Rows from block 9 of a small CTC image transcriber, named by matrix and row number. Rows with one number within an expert belong to one neuron, the router's apart. Each number is 128 + 24 x the weight over its row's rms, rounded and kept within 0 to 255. All counts start at 0.
Before each expert's rows are labels from the 100 images, of 14976, where the router gives the expert most weight on average: "peak on" is the class under the peak. Only what is clearly more common there than usual is listed. The data: analogue clock faces. In brackets: how many of the 100, against the usual share in percent.
# router: slot weights (model.blocks.9.mlp.router.weight, 16x192, trained with AdamW), inputs 96-191
# up: expert up (model.blocks.9.mlp.up, 8x192x192), inputs 96-191
# down: expert down (model.blocks.9.mlp.down, 8x192x192, transposed), outputs 96-191

# expert 2
peak on: backdrop (73 vs 46.3)
router.4 [139 139 160 138 155 129 105  94 108 117  95 151 140 183 162 103 124  95 128 111  92 127 138 149  91 135 161 125 151 148 179 147 109 123 121  84 119 148 138 159 110 128  97 123 130 114 138 115 160 136 108 159 109 124 131  97  88 172  99 150 154 173 121 155  96 104 133 111 125 106 133 120  96 132 145 154 125 108 142 167  77  85 103 134 144 142 120 108 119 152 148 163 114 109 142 131]
router.5 [156 128 123 122 111  80 145 116 135 118 127 131  98 141 148 103 114 136 104 142  93 149 124  77 131  97 157 136 137 114 159 108 100 126 154  89 126 124 116 156 153 173 116 145 111 139  91  95 120 149 121 103 141 137 154  89  69 132 141 121 133 129 135 177  96 113 154 126 118 116 108 129  93 135 144 173 101 107 155 166 132  90 115 123 146  94 122 142  88 110 146 124  90 105 144 104]
up.0 [129 182 119 110 137  98 148 129 136 151 159 123 120 139 125 129 116 102  84 115 103 103 174 145 142 107 117  95 101 125  78 129 118 104  89 125 154 114 137 174 148 121 101 141 131 136 120 127 139 107 125 102 130 119 104 107 111 132 144 134 147  78 136 171 120 201 140 101 176 126 155 173 104 126 110 118 146 128 135 170 126  77 127 113 119  91 121 164  91 125 143 183 143 143 135 132]
down.0 [ 77 114 124 129 124 199 120 111 133 135 128  98 164 106 104  95 153 136 118 118 135 136 135 130 126 141 120 124 110  94 127  91 104 138 101 106 174 149 131  77  75 138 151 106 106 154 125 168 127 144 137 115 114 116 147 133 145 102 152 173 121 113  85 131 139 107 116 118 123 104 111 116  98 142  71 141 138 110  99 101 127 142 128 170 142 150 116 135 118 128 151 120 108 106 106 147]
up.1 [106 132 102 157  79  96 140 137 138 139 162 115 141 113 114 142 131 150  97 146 144 156 134 113 130 150 104 137 144 137 158 111 128 109 171 125 125 159 122 120 139 133 168 102 119 151 131 159 120 119 145 134 123 143 108 126 106 139 158 109 165 146  83 115 104 141 133 106  89 134 112 150 118 121 152 105 143 138 126 130 158  85 114  89 129 117 142 159 127 129  61 133 123 112 127  88]
down.1 [129 143 165 107 146 158 145 138 101 133  99 120 170 135 127 116 138 100 155 137 109 108 100 181 124 117 165 100 122 113 131 141 139 135 131 130 151 108 112 115 122  92 120 172 140 101 108 147 102 131 154 169  99 155 113 111 102 100  96 104 104 126 153 157 116 138 129 161 107 130 141 117 165 155 101 152 163 160 122  76 117 139 172 121 149 140 118 116 124 115 144 109 149 145 157 132]
up.2 [108 153  88  84 159 142 169 137 135 120 133 140 152 102 142 148 111 146 154 117 159 139 140 143 135 139 135 132 111 101 127 150 119 144 106 134 154 162 103 134  91 112 134 141 143 127 133 120 141 163 129 116 117 113  82 151 160 109 149  73 157  95 123 108 147 174 150 117 148 119 139 167 112  84  85  55 175 143 142 160 101  90  86 104 114 120 117 125 107 170 178 105 149  99  98 163]
down.2 [116 131 133 127 164 128 125 153 128 148 179 128 129 128 117 131 135 134 113 126 121  96 140 122 101 123 138 126 157 146 125 143 120 161 172 178 118 108 118 137 119 147  98 119 125 119 106 153 119 118 126 146 121 131  94 102 110 121 146 116  94 146 158  91 128 125  75 136 133  78 129 127 114 148 166 132 102 133 150  72 118 157 169 164 147 122 170 116 126  93 117  88 139 122 107 103]
up.3 [142 149 124 103 111 129 104 155 154 130  95 109 137  92 163 126 147 145 119 142 139 115 101 113 131  97  84  88 104 141 139  90  85 107 125 166 117 151 128 139 144 138 136 112  90 127 172 104 164 102 110 117 163 153 146 151 149 128 121 129 149 120 113 145 152 134 123 173 118 103 130  86  99 119 110 126 104 148 142 123 128 126 107 131  80 106 128  90 111 108 119 125  69 136 143 128]
down.3 [134 109 113 148 132 143 130 155 136 123 104 148 140 178 123  95  94 140  99 165 120 143 154 107 110 139 140 146 128 136 139 139 123 157 106 115 157 123 109  69 114 174 133  89 121 132 166 114 113 112 136 126 151 148 145 180  87 149 168 104 124 135 144 114 135 156 172 100 142 127 136 176  73 138 162 118 103 131 102  97 110 119 118 101 115 161  96 148 159 137 151 102 153 145 185 115]
up.4 [127 119 114 114 104 177 154 179 170  87 153 157 116  90 117 110 172 112 174 121 175 131 145 121 143 127 132 100 154 140 149 127 114 165 103 111 134 151 144 137 122 162 174  81 117  91  96 135 136 114 131  89 161  93 133 115 111 139 131 132 149 135 123 122 145 112  87 130 117 131  92 131 107 164 106 100 101 106 148 105 109 150 154 120 140 137 133 124 121 125 128 116 155 109 158 155]
down.4 [161 144 144 136  65 134 129 100 148 123 119  93 117 125 139 121 110  90 105 104 118 150 157 147 101 149 132 126 148 155 108 105 144 166 131 133 124 120 140 104 104 124 146 107 140 126 133 170 135 106 149 144 145 120 138 101 142 131 106 126  97 110 154 118 117 146 152  86 125 129 132 131 114 113 133 120 123 134 148 135 150 125 136 109 135 119 127 154  90 124  94 157 128 126 119 135]
up.5 [149 140 120 126 118 146 110 151 139 140 156 136 108  91 111 130 131  86 148 169 136 103  94 132 150 123 127  98 196 137  77 116  91 125 121 162 116 134 124 188  92 102 121 118 108  96 123 128 112 110 146 171 176 129 133  98 118 128 109 148 134 111 150  95 145 122  63 115 150 149 139  76 130 153 121 148 144 103 108 106  93 102 137 117  95 132 143 163 100 150 149 124  91 121 109  91]
down.5 [127 141 131 132 129 149 144 139 141 140 109  99 122 121 129 157  96 138 137 104 118  97 129 186  97 114 101 156 157 167 165 149 109 150 176 176 114 124 132 112 121 143 117 167 145 108 163 126 173 141 163 126 117 107 159 148 123 162 130 117 126  85 144 158 135 134 141 107 117 146 137 130 104 163 109 143 128 162 134 150  64 140 123 134 114  79 104 120  79 114 154 124 158 134 151 168]

# expert 5
peak on: face (89 vs 41.2)
router.10 [143 139 142 113 147  85 162  89 116 106 112 125 144 132 151 100 122 134 113 102 149 167 117 144 131 152 110 133 135 130 129 139 176 165 127 115 145 140 140 116 131 125 173 137 115 129 118  99 126 160 140 109  94 102  86 152 102 113 151 136 143  98 137 170 140 108 182 156 112 120 102 149 136 147 165 143 137  64 162 152 107 104 136 149 177 144 159 107 106 129 108 128 152 115 142 159]
router.11 [130 148 158 115 137  97 137 112 104 108 111 118 105 145  85  97 133 174 114 135 154 166 158 131 125 127 124 158 157 112 159 162 143 135 113 136  88 125 168 129 110  86 119 156 152 132 135 138 113 112 128 150 108 127  79  95 109 107 112 157 107 137 163 145 152 108 154 119 127 111 165 146 113 144 133 111 148  84 141  98 106 149 135 112 155 119 119 155 106 142  96 162 151 120  89  88]
up.0 [134  86 144 134  97 129 107 121  89 134 139 114 145 132 177 135 114 109  84  99 127 111 136 139 126 100 123 101  57  62 120 108 162 156 134 132 140  92 153 132 131 142 142  88 165 138 140 122 104 143 193  85 159 133 140 125 144 134 155 127 119 122 118  90 100 174 135 127 132 118 148 116 103 124 168 112 114 142 122 127 149 126 154  84 104 112 112 108 161 117 106 159 110 141 151 167]
down.0 [152 127 127 148 143 106 132 147 132 179 178  92 145  99 147 147 101 172 138 124 137 124 139  88 140 109  99  85 104  91 109 135  95 134 150 126 119 148 123 123 154 122 146 165 129 129 183 126 137  82 137 111  96 130 128 137 145 127 126 131 150 155  93 133 146 120  75  77 115 141 141 126 152 151 168 129 143 151 152 116 155  94 128 168 140 135 107 135  99 123 123 132  94 140  81 146]
up.1 [ 82 121 121 115 129 105 138 130 125 108 123 129 151 104 118 121 144 134 151 153 127 123 120 155 174 177 124 137  85 153 133 142 123 145 113 114 143 160 144 115 126 125 136  86 153 121 100 141 105  72  98 117 127 135 123 103 171 155 122 178 122 107  96  98 115 121 123 134 125 154  90 172 139 104 146 121  82 118 102 164 166 167 132 140  94 121 122 104 140 159 140 113 131 108 114 172]
down.1 [145 138 145 154 103 125 121 149 131 173 128 139 146 159 162 119 121 137 136 148 110 117 131 141 147 106 123 120 131 114 124 200  78 109 171 126 135  80 146 146  97 160 164 142 144 146 166 122 116  85 127 126 142 113  91 155 122 144 130 155 175  96 108 153 146 115 130 133 128 108 114 135 133  88 140 113 102 112 137 156 170 149 127 150 130  89 128 133 178 149 113 131 149 102  94 148]
up.2 [136 138 124 117 123 113  98 149 132  96 103 119 104 142 151 157 152 153 117 118 160 153 123 167 116 114 179 136  91 140  96 144 115 107 137 146 104 151 129 135 133 110 122 136 124 120 126 111 181 135 113 177 127 138 145 148 135  99 153 150  97 155 104 136 173 153 152 104 118 100 133 146 144 131 120 129 120 102 134 163 173 108 132 160 114 120  96  96 161 101 177 113 107 121 119 116]
down.2 [ 86 132 121 138  93 152 143  85 178 152 118 145 118 102 116 124 136 159 127 162 170 155 173 138 163 127 124  97 153  83 118 105 138 154 120 122 111 130 144 132 126 101 104 146 130 131 133 156 122 157 111  96 135 134  91 115 148 104 154 110 147 147 114 164 129 118 125 117 105 127 116  90 118 104 142  75 150 117 123 123 161 165 157 125 158 123 138 118 116  98 141 106 141 128 109 102]
up.3 [154 177 137 151 156 124 133 131 160 134 101 114 125 100 165 138  70 135 155 155 128 114 165 136 139 118 110 115  89 143  96  67 117  95 173  75 155 103 111 121 120 156 153 160 142 149 109  90 124 117 145 118 143 189 138 145 135 116 135 135 136 100 114 140 108 170  93  61 108 146 167 181 101 168 118 125  96 139 133 116 142 123 117 153 122 108 127 164  94 103 139 124 110 107 127 148]
down.3 [126 113 139 116 152 154 115 117 106 122 180 147 105 128 194 125 106 139 181 144 116 145 143 145 108 128  95 141 133 107 119 131 125 124 141 126  91 142 152 108 107  89 132 114 161  78 125  93 114 136 117 119  91 107 179 139 153 142  93 120 141 115 136 147 134 152 132  88 163 107 135 130 116 143 133 154  91 141 122 173 119 128 145 118  87 136  77 138  96 141 132 107 129 179 116 171]
up.4 [ 97 125 136 166 146 127 106  59  75 109 151 129 121 122 169 115 162 118 116 138 135 127 123 122 109 100  93 110 116 117 182  89  98  92 105 154 154 151  92 122 125 106 144 122 107 123  79 128 139  98 165 143 118 115 167 157 121  83 144 115 125 113 130  97 157 117 143 173 144 104 182 150 131 142 116 144 127 119  93 154 124 146 173  78 140 140 132 112 131 172 111  95 104 149 177  95]
down.4 [115 120 125 116 112 128 131 105 125 139 108 148 127 111 170 153  61 142 134 119 139 163 169  48  99  84 118 144 115  76 115 127 140 118 131 111 161 143 104 119 101 138 110 134 139 150 140 115 142 121 141 110 163 141 113 154 102 100  97 107 155 158 135 155 123 133 138 139 130 141 110 163 128 143 103 109 145 137  96 118 121 138 118 146 146 118 123 137 120 109 129 123  93 114 128 123]
up.5 [175  83 106 153 172 123 114 114 104 143 152 115  98 116 122 133 157 171  97 100 139  83 161  94 133 149 155 129  67 153 122 119 122 129 122 162 107 145 141 133 148 100 107 150 137 163 133 148 148 106 111 128  92  87 132 104 121 133 178 154 122  60 104 125 136 116 138 188  89  85 134 118 144 158 191  99 120  87 140 128 145 137  92 138 128 126 101 124 144 109 147 146 106  99 149 127]
down.5 [146 135 125 107 141 114  78 119 100  98 165 115 115 145 114 151  95 139 132 117 142 145 155  99 192 159 146 103 204 135 142 142  86 142 141 100 103 129 126 148 113 129 111 126 142 138  77 126 118 106 123 118 168 163  87 117 125  97 138 158 137 189 155 109 120 144 123 120 139  95 148 131  87  93 180 148 155 131 119 102 113 137 126 141 107 125 131 105 125 117 148 122 107 149 143 120]

# expert 6
peak on: backdrop (97 vs 46.3)
router.12 [168 112 129 127 143 150 161 130  92 155  97 136 105 137 123  87  99 142  90 127 176  99 147 139 149  78 166 120 161 128 167 104 102 132 153 126 123 165 115 105 116 142 156 111 136 138  76 131 166 160  79 120 142 101  97 112 104 146 117 109  92 134 118 152  83 126 121 139 134  97 138 100 124 158 112 134 144 147 124 166  92 136  92  95 140  82 103 119 123 110 163 123 163 139 160 123]
router.13 [124 110 155 146  96  93 160  87  92  79 110 143 139 149 157 128 149 104 159 108 102  91 148 140 166 129 134 170 115 147 131 139 124 128 118 114 112 102 109 167 120 116 119 134 142 130 155  90 138 164 114 146 126 155 149  99 159 120 128 158 116 141 138 132 145 118 145 154 164 131 134 111  83  92 132 107 108 100 159 129  84 104 102 121 128 103 140 137 136 168 180 119 148 125 135 113]
up.0 [142 126 140 112 146 117 137 127 137 105 138 129 131 138 138 129 124 149 134 135  94 143 128 137 125 120 161 139 157  98 106  98  76 117 102 149 153 177 128 116  86 143 149 145 166 138 129 128 111  64 145 140 169 144 162 123  91 115 169 109 130 114 124 178  88 151 103 119 147 111 122 130 127 145 124 151 168 115 136  98 134 150 112 123 138 110 164 146 144 150 147 130 134 114 168 129]
down.0 [101 136 110 113 140 134 139 145 146  86 143 117 105 146 125 138 140 104 155 154 123 119 125 137 157 141  94 131 127 126 115 154 161 123 150 148 188  86 173 113  54 151 109 132 164 147 149 139 122 130 133  95 132 131  93 160 158 157 162 120 130 176 144 122 123 111 134 167 105 102 121 126 127 136 115 133 123 145 161 115 153 127 121 127 122 153 107 141 186 110 131 135 119 105 147 131]
up.1 [191 157 157 139 112  85 148 101 125 124 117 161 164  95 146 102 114 106 126  83 164 144  93  78 118  83 125 184 133 101 116 107 116  98 150 101 150 127 168  84 107 102 150 110 109  95  91 147 126 123  94 139 111 116 149 140 121 161 138 183  85 130 118 123 135 197 122 154 139 132 115 117 125 120 123 138 172 131 128 148 123 112 141  99 108 149 133 134 137 119 100 112 131 153 136 153]
down.1 [108 104 145 135 109 155 146 103 132 118 122 128 112 127 161 125  99 114 134 161  97 128 150 149 125  81 135 115 115 132 104 176 108 103 105 153 107 117 102 160 131 164 140 109 133 172 130 142 143  84 149 114 105 110 111 145 107 151 128 139 113  89 135 119 124 154 147  94 167 119 123 162 148  97 100 116 132 103 172  92 119  71 112 143 112 152  97 114 149 145 161 147 136 134  96 142]
up.2 [ 98 134 178  95 119 149 133 116 180 113 129 150 128 137 109 103 115 128 117 156 159 155 131 117 113 150 106 108 137 121 157 116 137 132 177 118 150 158 146 148 146 119 115 146 151 119 111 105 119 150 148 132 145 146 106 120 113 138 158 108 125 160 115 100 112 141  85 131  74  90 142 159 140 113 139 143 107 156 146 134 123 122 141 159 147 106 139 147 138 109 158 176 123 152  93 126]
down.2 [134 135  95 124 136 116 110 130  83 141  93 103 146  98 161 107  97 110 116 147 120 100  85 127 115  85 124 140  75 127 111 115 174  85 112 103 127 153 101 123 121 122 110 124 133 148 109 100 143 108 110 142 167 128  91 163 152 117 104 119 127 111 120 152  97  81  89 116 163 134 130 117 126 132 111 139 117 118 136 114 137  88  93 138 162 137  87 126 139 114 108  79 129 120 152 132]
up.3 [127 128 128 163 109 148 116 109 160 130 161 147 108 135 119 129 110 118 109 142 132 117 111 113 104 185 130 160 139 140 122 133 120 143 150 130  75 146 129 110 139 113 110  90 105 131 147 147 141 120 178 145 143 126  76 142 168  98 148 122 135 144 117 136 111 158 100 106 141 100 128 145 144  81  91  68 110 143 120 123 131 146 140 126 137  94  87 107 153 114  99 129 109 136 105 145]
down.3 [121 133 155 109 113 100 115 103 158 116 119 122 138 133 128  85 117  98 132 144 132 133 138 141 130 143 123 155 151  73 114  62 167 122 149 136 138  77 128 142 115 156 150 122 123 168  78 160 140 112 115 153 153 149 124 158 154  91 147 121 165 141 112 153 184 147 129 162 131 147  85 106 130  93 132 121  86 142 111 147 126 142 116 105 109 159 101 155 132 118 100 113 131 138 148 154]
up.4 [ 93 147 142 107 133 136 124  95 129 133 165 119 144 148 160 110 116 116 172 168 118 153 154 104 113 105 203 170 113 119 113 124 129 108 123 144 164  69 155 136 117 137 116 136  93  98  79 160 105  96 146 117 110 106 135 143 111 156 105 128  90 121 133 165 134 128 139 155 103 144 155 141 132  75 158 101 130 121 150 128 110 116 145 143 121 151 137 169 163 117 141 147 134 158  89 150]
down.4 [139 126  85 132 138 122 179 173 133 126 139 121 135 151  73 140 128 108  84 155 148 102 137 123 150 138 140  98 142  84 135 155 127 152 128 121 125  87 123 154 144 145 134 150 119 128 152 138 143 136 134 115 185  88 138  91 125 108 138 123 164 146 117 113 181 124  96 105 135 105  91 141 138 162  79  99 145 130 137 133 168 118 150 151 163 119 145 164  80 116 143 132 115 105 107  95]
up.5 [112 122 158 135 130 140 131 158 154 146 149 106 131 177 135 154 118 152 165 127 130 147 182  90 109 115 109  79  85  96 137 139  79 115 157 154 158 126 135 123 101 166 115 154 151 146  94 129 120 135 157  86 100 115 114 155 138 106 173 105 144 101 121 131 130 105 117 135 119 146 103 147 148 150  99  93 168 130 118 135 117  69 120 128 153 125 170 137 140 128 121 106 142 100 100  72]
down.5 [109 107 107 114  90 145  95  86  85 146 154 116 125 107 106 143  95 141 141 105 141  98 116 136 146  90 160 117 140  87 149 145 145 101 152 137 125 115 105 105  82 125 108 120 165 153 152 110 105 130 116 132 135 131 130 126 111 166 142 153 131 139 171  95 126 128  97 148 165 135 141 113 144 151 163 150  82  89 130 149 147 127 151 141  97 142 135 138 136 112 135 140 121 111 114 152]

# expert 3
peak on: face (73 vs 41.2)
router.6 [130 166 161 141 124 128 118 154 139 119 129 161 155  87 114  97 117 162 101 128 161 172 117 182 126 153 123 127  90 112 142 154 163 145 141 116 137 165 104 129 150 113 141 123 160 156 137 174 101 101 130 138 145 119  81 122 129 120 130 123 101 102 114 143 149 120 160 145 113 137 116 110  92  99 102 100 139 102 125 151 166 103 102 123 189 106 133 131 161 121 111  96 139  97 146 161]
router.7 [110 116 154 150 122  66 137 190  99 131 108 177 133 130 106 111  91 131 107  89 121 169  75 134 108 107 119 164 133 121 151 147 169  89 161 139 120 114 112 106 159 163 126 158 165 161 119 163 120 150 109 140 132 109  92 162 180 127 165 133 120 125 144 158  98 136 162 124 129 120 102  93 110 106  97  79 162 115 113  97 160 129 123 163 163 147 107  99 146  93 117 113 122 102 141 144]
up.0 [147 130 152 149 109 146  97 135 139 107 131 139 117 112 123 152 143  79 143 146 127 110  91 121 124 123 153 116  77 102 115 140 137 140 101 179 168 128 118 145 122 133 165 100 139 107 124 160  85 164 156 147 144 127 133 131 127 124 166 102 112 107  72 106 110 130 144 125 170  88 116 153 132 145 160 122 115 168 149 187 115 145 131 133 136 130 137 109 106 107 158 109 122 143 150 141]
down.0 [114 122  90 149 119 122 157 120 120  99 112 133 111 133  81 118 123 170 108 155 117 120  74 133 126 149 136 155 139 146 113 152 113 136 104 124 133 166 123 117 164 160 120 161 119  91 171 104  97  92 120  72 121  76 136 132 131 142 113 128  92 106  76 125 164 155 105  83 128 117 132 146  84 153 159 123  89 164  92 128 188  63 138 114 133 146 103 107 112 127 105 108 148 110 103 155]
up.1 [109 102 124 132 160 115 113  99 130 123 136 159 158 114 129 152 173 123 105  80 122 160 109  89 132 123 121 106 159 155 101  82 128 126  97  92 108 142 152 160 140  33 123 127  96 119 127  98 119 189 111 165 163 120  85 139 145 110 121 166 130 134 158  70 140 128 124 158 150 151 129 142 151 161  67 127 171 128 106 122 144 183 151 149 106 127 100 102 144 104 165 145 144 109 152  77]
down.1 [141 113 111 124 111 144 135 126 116 114 125 119 145 109 140 112  52  80 143 123 108 152 111 124 104 155  80 124 104 105 131 158 115 168 141 134 123 115 122 127 149  81 120 135 160  76 173 146 145 120  95 151  90 108 152 121 118 138 116 108 103 127 148 168 155 137 150 113 144  91 106 150 106  95 174 134 138 141 162 161 149  75  81 136 160 112 140 143 118 131 106 100 133 114 150 141]
up.2 [138 161 166 101 122 174 138 114 118 106 147 133 142 172 109 113 141 121 184 171 118 123  99 108 107 102 143 110 135 110 123 105 111 166 149 114 186 103 128  98 105 159 135 126  77 101 121 123 141  89 119 114 172 133 126 146 136 151  97 137 122 120 115 132 126 135 149 132  98 141 108 159 120 116 123 108  77 156 112 130 116 143 127 111  97 123 135 103 123 138 138 120 112 100 127 128]
down.2 [123 103 145 124 118 128 133  93 137  86 173 143 150 142  94 141 162 146 119 155  91 116  94 157 133 157 124 130 102 136 114 110 122 107 149 116 134 126 156 117 123 140 137 159  85 128 125 150 113 129 165 146  92 159 132 142 137 145 106  81 111 128 123 133 159 105 143 142 203  86  91 184 132 130  90 143 133 114 107 145 102 126 110 147 171 126 128 142 153 129 123 103  93 104 166 126]
up.3 [121 126 118 159 124 152 114 123 140 100 142 100 101 144 129 139 104 146 138 172 139 119 153 137 145 130 133 106 167  99 142 155  67 157 162 104 155 134 124  98 105 136 136 110 137 143 109 123 133 170 144 128 132 132  80 121 141 150  96 134 143 136 133 142 148 111 184 121 116 122 144  82 139 119 153 148  96 141 191 152 116  78  79 118 133 142  55 144 130 143 176 123 107 111  99  89]
down.3 [165 171 121 115 116 126 105 112 137 109 120 119  96 129 181 128  93 132 100 136 112 184  79 110 154 135 139 119  98 167 117 110 127 159 144 128 110 112 123 120 156 115 162 137 133 110 175 112 151 122 118 105 120 147 140  82  98 101 143 120 144 173 147 106 140 120 152 117 145 143 133 122 149 151 155 111 105 105 137 170 148 147 147 109  94 121 134 162 144 116 109 119 157 142 175 153]
up.4 [100 139 126 153 107 169 160 135 149 155 130  76 136 152 167 168 152 159 159  91 131 142 140 104 117 142 122  99 128 141 154 136 120 110 118 123 124 132 124  98 146 136 139 122 106 145 132 152 104  90 154 189 122 123 109 160 112 107  75 138  67 143 133 139 127 114 176 127  93 110 132 156 145 115 129 100 152 137 161 150  98  91 123 108 118 150 122 137 140 140 137 115 150  95 145  85]
down.4 [141 122 124 125 160 128 112 148 117 126 106 111 149 135 164 108 166 134 162 137 148 130 147 111  89 116 140 127 149 187 123 136 131 117 104 115 135 163 127 163 123 146  95 135 117 127  89  91 141 137 137 151  85 134 122 136  88 144 116 107 127  96 103  95 113 134 120 125 167 141 111 108 114 124 112 110 137 112  76 142 111 160 157 114 106 147 129 145 102 110 146 120 144 136 142 149]
up.5 [122 109 138 106 168 114 106 167 116 190 129 144 122 125 124 125 133 132 162  97 107 129 164 100 134  91 147 127 148  95 100 129 123 164 149 112 124  93 127 147 163 195 103 159 123 148 136 118 104 139 128 136 131 158 101 120 146 138 115 110 138 118 126 131  98 150  94 117 148 136  67 117 131 127 134  93 130 106 142  79 144 115 139 118 123 115  77 110 151 141 133 105 104 153 117 137]
down.5 [146 122 129 144 139  95 125 128  97  51 172 120 140 104 154 132 122 165 141 136 120  99 175 122 115 148 146 120 116 153 125 162 108 136 112 122 121 144 137  99 163 115 152 120 131 116 130 124 149 120 137 127 116 123 126 119 107 160 125 156 121 130 121 121 155 121 104 164 104 122 106 153 146 157 114 135 127 122  64 155  67 142 107 106  94 118 102 146 166 147  91  81  96 148  82 137]

# expert 1
peak on: backdrop (96 vs 46.3)
router.2 [106 164 139 157 129 161 141 143 159 179 165  92 118 127  99 127  99 117 117 173 126 155  95 122  66 101 117 104  81 172 104 119  98 138 179 134 147 112 119 167 164 153 138 123 145 166 120 128 138 114 143 118 116 119 145 116 172 177 176 156  98 165 121 130 137 104 103 117 140  87 123 134  99 131 131 126 151 132 175 156 121 150 124 145 176 137 120 149 124 122 109 130 108 116 104 153]
router.3 [109 143 154 126 117 155 157 112 160 143 116 146 127 103 140 131 121  73 110 156 145 139 129 106 127 123 163 131 143 121  91 152  99 184 177 130 174 125 162 117 120 168 151 143 134 171 147 150 105 103 142 145 122 142 160  77 151 185 198 164 128 166 123 130 102 105 111 127 125  71 110 165 116 149  89 109 148 139 157 127 143 142 103 128 163  79 147 129 108 138 154 134 127 119 142 139]
up.0 [121 149 124 141 177 133 145 136 118 116 151 119 147 122 132 174 101 122  98 185 125 138  95 134 128 168  97 167 139 155 119 131 124 120  96 107 102  83 184 133 115 120 131 127 136 151 130 145 142 138 117 164 132 160 125 142 119 113 121 110  46 134 129 112  85 119 134 134 127 137 124 142 138 147 156 150 151 156 133 125  92 158 134  92 126 124 101  81 130 114 130 118 129 145 103 141]
down.0 [111  74 131 132 133 100 145 107 139 134 137  55 145 116  82 110 156 108 129 151 168 148 165 132 130 133 112 120 139 133 138 131 148 142 128  99 188 127 102 136 147 125 101 125 121 149 136 122 131 127 103  92 122 151 120 136 134 111  98 133 153 123  91 120 118  89  84 128 103 132 121  97 157 117 140 142 142 134 124 147 169 108 192  99 148 150 162 129 142 112 127 102 104 184 115 129]
up.1 [123 138  93 113 130 151 139 129 154 124 116 118 117 199 156 107 129 108 103 151 121 110 109 128 108 123 124 130 126 104 152 126 132  98 131 117 145 124 139 102 129 140 124  81 114 118 140 115 136 165 161 155 129 106 144  97 140 118 125 125 131 157 143 169 162 157 109 163 114  94 152 193 109 142 139 160 142 145 110  82 123 168 140 109 108 117 129 112  94 130 118  93  63 115 134 152]
down.1 [180 140  85 135 136 126 121  92 157  86 130 134 143 104 138 164 127 129 128 120 100 166 185 111 118 112 109 116 145 120 148 166 170 186 122 140 126 126 141 101 123 160 143 133 130 160 133  65 149 107 152 160 125 102  94 120  99 142 137 106 125  80  98 107 122 172 106 128 140 127 156 127 150 110 123  91 131 139 108 145 172 106 127 156  89 120 131 132 173 162 107 156 121 123 151 120]
up.2 [135 113 139 129 116 109 124 123 173 105  91 128 110 129 143 158 125 121 109 162  98 126  73 146 159 101 112 148 121 115 111 129  97 100 118 126 133 165 122 109 129  82 128 157 123 145 101 130 120 108 108  92 125 115 130 129 123  87  91 139 144 144 158 138 111 159 166 130  98 115  94 175 130 121 131 108 159 160 155 139  87 117  96 118 136 103 147 121 126  93 124  94 118 112  90  97]
down.2 [154 150 136 110 176  97 108 114 145  94 145 140 118 170 111 129 161 138 121 137 145 147 149 110 114 145 143 122 110 183 118 113 179 106  99 121 112 123 150 122 128 197 139  94 116 137 113  93 110 116 151 143 148 119 189 114 110 131 154 113 101 135 147 132 120 125 137 151 160 148 138  91 140 102 163 129 113 106 103 171 114 147 135 118 175 164 127 160 185 126 137 126 122 107 143 133]
up.3 [160 108 111 167 121 109 152 165 130 173  93 108 135 140 135 144 121 126 111 140 114 111 121 129 110 133 132 142  90 139 134 105 160 141 107 129 129  99  99 119 111 152 145 160  90  82 141 155 155 139 111  93 152 142  70 103 126 112 134 145 124  98 147  92 125 159 138 153 130 117 130 131  74 125 121 139 113 133  94 114 136 150 107 158  95 124 159 116 148  60 113 147 110 141 140  64]
down.3 [143 121 123 147 123 142 126 138 156 128 153  98 157 130 120 145 133 153 140 110 131 143 184 180 141 108 119 121 159 131  86 125 117 136 152 112  88 125 162 114 103 127 107 144 152 154  97  87 107 136 115 180 158 140 135 171 135 165 121 168 130 143 136 143 131 118 125 166  91  95 164 122 149 136 145 141 113 132 135 106 143 132 150 104 118 107  92 110 124 136 143  92 120 159 127 143]
up.4 [114 143 164 148 107 147 100 136 126 148 132 136 114 113 132 140 134  95 143 117 134 153 108 173 149 179 149 144 147 101 164 118 140 144 134 165 101 105 133 114 147 108 115 140 132 143 120 146 116  91 155 126 154 120 133 133 123 157 109 126 112 156 112 138 123 110 138  91 129  96 174 126 137 127 163 139 122 142 132 145 136 116 130 156  92 108 132 176 110 116 139  92 135 140 112 143]
down.4 [126 132 116 131 126 136 173  96  44 107  88 150 115 145  91 155 134 180 156 121 116 105 145 141 157 112 123 127 121 115 137 100 156 119 140 128 137 151 104 116 130 136 139 107 124 131 149  70 114 153 143 162 124 116 146 133 149 113 160  95 144 108  83 134 106 126 133 156 117  89 114 104 140 160 143 118 139 106 117  97 138 126 128 179  92 149 172 108 113 141 171  79 110 150 140 127]
up.5 [146 102 148 123  60 143 167 107 139 136 114 145 133 120 149 165 133 125 172 111 134 108 110 140 134 150  89 130 143 107 126 140 133 180 165  94 103  74 128  95 110 106 125 157 135 163 108 142 158 121 145 126 132  98 106 129  90 109 137 133 112 122 129 108 125 146 113 160  83 141 116 131 108 135 100  89 118 130 133 131 106 144 109 158 110 137 184 119 142 115 116 144 145 149 143  90]
down.5 [123  95 145 163  58 129 130  89 177 166 118 134 106  92 113 139 165 159 103 128 108 129 147 183 145 139 116 117 130 116 129 139 123 147 145 136  95 166 129  94 112 129 117 119 137 169 106 172  92 100 163  93 149 127 105 128 137 139  99 114 171 129 149 105 156 152 101 106 156 128 143 134 144 151 102 132 118 140  92 135  79 105 139 125 138 128 159 107 124 113 127 148 138 177 103 164]